{
  "hop_length": 160,
  "win_length": 400,
  "depths": [10],
  "kernel_size": 5,
  "widths": [128],
  "lr": 0.0034,
  "shampoo_beta": 0.99,
  "epochs": 149.4
}
Rows from block 2 of a small CTC audio transcriber, named by matrix and row number. Rows with one number belong to one channel. Each number is 200 + 30 x the weight over its row's rms, rounded and kept within 0 to 999. All counts start at 0.
After each channel's rows are labels from the 100 clips, of 14848, where the channel reaches its largest size: "peak on" is the class under the peak. Only what is clearly more common there than usual is listed. The data: strings of digits, spoken by a formant synthesiser in many voices. In brackets: how many of the 100, against the usual share in percent.
# filt: filter width-5 conv, dilation 4 (model.blocks.2.filt.weight, 128x128x5, each kernel summed), inputs 64-127
# gate: gate width-5 conv, dilation 4 (model.blocks.2.gate.weight, 128x128x5, each kernel summed), inputs 64-127
# out: residual pointwise conv (model.blocks.2.out.weight, 128x128x1, transposed), outputs 64-127

filt.17,224,198,190,188,171,229,200,194,175,140,175,203,153,172,198,156,208,204,181,206,232,209,210,227,193,245,210,184,191,163,202,218,197,182,195,257,206,189,163,152,149,261,164,160,172,207,165,202,198,217,215,191,216,242,197,214,197,220,193,255,161,236,200,231
gate.17,161,190,215,199,215,205,240,156,165,208,201,177,240,178,229,163,158,248,153,113,197,199,207,184,221,180,204,197,164,209,209,171,278,161,150,223,211,188,194,202,173,221,226,179,195,188,214,225,197,205,184,193,190,200,167,231,155,209,208,250,245,207,222,199
out.17,175,224,210,254,214,175,222,228,230,158,227,216,207,278,216,191,190,182,165,256,144,204,201,176,159,188,254,226,182,215,155,231,202,218,229,202,216,183,211,162,215,200,165,234,181,189,208,192,186,187,201,249,231,201,206,196,211,204,215,173,214,115,180,209
peak on: /ɔ/ (45 vs 2.4)

filt.19,188,169,209,217,209,180,165,238,202,194,181,175,193,248,203,193,203,199,143,183,188,177,246,219,206,176,187,202,172,169,144,209,235,198,193,199,167,204,172,145,252,191,212,171,213,206,162,180,171,226,201,197,175,170,200,211,173,199,218,176,178,256,262,182
gate.19,204,214,172,231,238,241,202,193,275,273,165,220,222,233,206,209,167,153,206,165,193,181,200,213,199,247,155,150,184,235,238,184,229,181,182,249,236,174,215,151,187,229,177,199,201,160,196,270,130,249,210,221,193,212,193,218,202,190,191,236,213,180,168,182
out.19,204,153,195,178,199,265,251,166,226,209,186,187,246,199,232,214,183,201,234,209,233,176,207,220,221,177,260,202,152,170,199,207,130,166,202,193,160,174,215,197,176,188,190,207,182,215,222,239,192,178,225,187,203,166,216,221,241,208,203,245,178,218,222,224
peak on: /ɔ/ (39 vs 2.4)

filt.100,208,185,142,239,197,248,150,176,228,164,237,171,182,140,210,276,162,215,153,219,255,192,224,165,182,217,227,229,260,213,207,191,188,197,226,148,144,216,197,237,216,186,266,172,214,218,206,202,207,196,187,202,198,177,208,184,190,157,188,219,152,184,197,193
gate.100,174,226,221,213,215,219,231,228,205,251,209,140,212,220,259,229,149,186,180,201,216,226,244,241,186,228,202,206,203,174,193,206,264,154,256,238,208,215,224,108,212,186,195,272,195,205,205,237,249,235,196,191,178,170,195,201,202,136,177,204,188,190,200,204
out.100,233,180,206,199,229,159,200,155,219,206,143,196,167,263,210,197,231,232,196,196,221,159,150,236,207,211,199,218,221,177,202,194,215,198,204,175,202,228,209,170,182,180,182,253,185,173,233,227,216,189,185,237,226,201,166,255,164,223,157,211,136,168,188,151
peak on: /θ/ (33 vs 1.3)

filt.73,200,215,171,226,198,182,272,209,202,218,187,237,161,269,137,228,174,210,129,215,222,177,184,169,214,215,215,237,240,209,201,235,198,180,209,254,201,213,247,164,191,188,195,209,222,209,153,223,187,186,194,216,161,251,186,136,173,258,217,199,243,145,198,206
gate.73,222,205,203,255,232,214,185,188,239,128,160,141,217,159,192,216,163,203,184,199,196,123,197,211,210,189,217,192,166,178,140,215,235,225,182,228,216,227,192,163,222,239,219,162,208,243,183,194,148,138,153,204,203,119,239,217,233,205,293,164,245,218,197,242
out.73,233,238,182,196,174,213,206,218,222,228,214,164,201,231,176,214,265,191,204,151,206,201,248,231,191,208,164,152,228,190,185,224,183,230,166,268,176,205,250,219,214,210,245,151,231,202,205,189,193,196,228,225,230,187,180,182,234,224,186,200,196,203,223,138
peak on: /k/ (26 vs 1.5)

filt.61,192,186,192,163,199,171,214,159,194,173,226,150,186,194,233,210,219,210,138,243,213,246,233,210,236,165,207,203,237,182,184,210,252,242,203,174,212,230,221,186,199,187,173,226,191,247,226,171,218,206,197,155,122,231,158,179,235,176,191,203,177,175,171,175
gate.61,181,183,201,202,234,225,226,258,147,203,201,193,167,186,278,211,175,185,119,188,190,218,192,168,251,176,187,246,169,151,216,208,155,195,174,216,146,180,201,202,164,191,190,211,205,201,188,217,177,223,190,140,204,207,167,208,175,210,196,220,264,234,194,168
out.61,203,253,175,220,171,277,211,185,176,141,234,182,202,204,219,230,200,176,156,194,215,229,170,176,233,192,174,214,158,201,138,159,241,148,190,199,147,203,213,208,152,198,180,215,197,219,224,171,209,219,168,204,198,189,193,178,187,183,215,201,221,164,169,229
peak on: /f/ (30 vs 2.5)

filt.103,225,181,170,217,226,247,234,211,205,131,123,208,196,202,147,184,221,229,181,160,192,231,197,202,174,169,233,238,220,215,171,148,153,235,198,214,212,178,199,156,193,262,230,224,195,213,211,179,197,212,193,222,176,247,185,201,184,175,177,187,159,158,196,138
gate.103,190,189,235,217,265,240,261,180,212,226,144,151,202,232,200,259,149,239,214,226,178,194,189,184,197,197,171,166,149,158,205,186,258,179,154,186,151,188,169,201,184,212,199,219,178,177,227,199,200,251,173,191,224,233,194,171,200,162,140,174,217,233,178,159
out.103,266,193,228,187,200,175,217,188,200,205,216,191,190,172,186,215,186,163,202,174,190,200,232,156,203,180,233,255,225,185,210,230,261,213,211,239,220,160,212,227,184,180,212,205,202,207,206,255,139,205,205,231,209,203,226,134,202,209,109,146,210,184,167,208
peak on: /f/ (29 vs 2.5)

filt.0,190,182,142,189,153,208,177,179,175,208,198,168,157,194,214,200,190,166,237,188,249,203,193,193,227,178,215,173,191,234,174,232,193,141,190,242,221,173,190,215,190,175,202,223,204,213,173,225,217,170,173,174,244,198,212,217,170,218,293,209,158,210,226,188
gate.0,143,241,216,182,167,220,242,161,240,170,231,170,165,214,210,200,172,228,200,173,184,182,184,195,277,187,229,168,193,167,214,161,188,176,221,191,217,218,196,184,209,184,173,218,180,186,240,230,189,161,173,177,181,193,221,214,228,247,175,204,226,208,186,203
out.0,240,203,172,214,221,198,198,186,258,206,189,176,205,182,249,223,171,216,144,222,193,206,211,208,194,194,204,166,189,187,247,169,216,216,179,225,201,140,193,197,216,180,211,186,123,157,191,202,217,235,268,249,185,217,192,210,213,193,204,177,223,157,231,147
peak on: /ɪ/ (26 vs 3)

filt.77,192,220,153,217,165,204,165,180,232,177,179,238,206,190,241,195,219,242,188,166,188,184,190,181,182,199,168,166,210,167,168,205,225,193,144,222,264,201,210,225,184,225,154,197,201,235,175,215,216,164,191,147,197,230,144,251,206,199,152,166,259,209,170,204
gate.77,237,189,211,240,188,198,204,160,197,216,171,176,209,200,200,183,191,180,195,183,199,216,211,154,173,211,158,170,144,198,206,199,275,189,251,224,178,202,221,232,226,227,199,153,233,142,228,215,226,175,203,252,183,190,190,208,228,226,206,218,180,237,233,239
out.77,211,177,174,230,219,151,231,206,213,227,201,212,194,165,232,216,257,206,188,247,182,221,172,201,176,190,156,210,201,196,219,152,182,210,254,165,151,181,159,198,195,191,152,195,182,199,121,244,238,225,221,227,229,221,173,202,203,205,217,210,159,173,201,160
peak on: /ɔ/ (37 vs 2.4); /k/ (34 vs 1.5)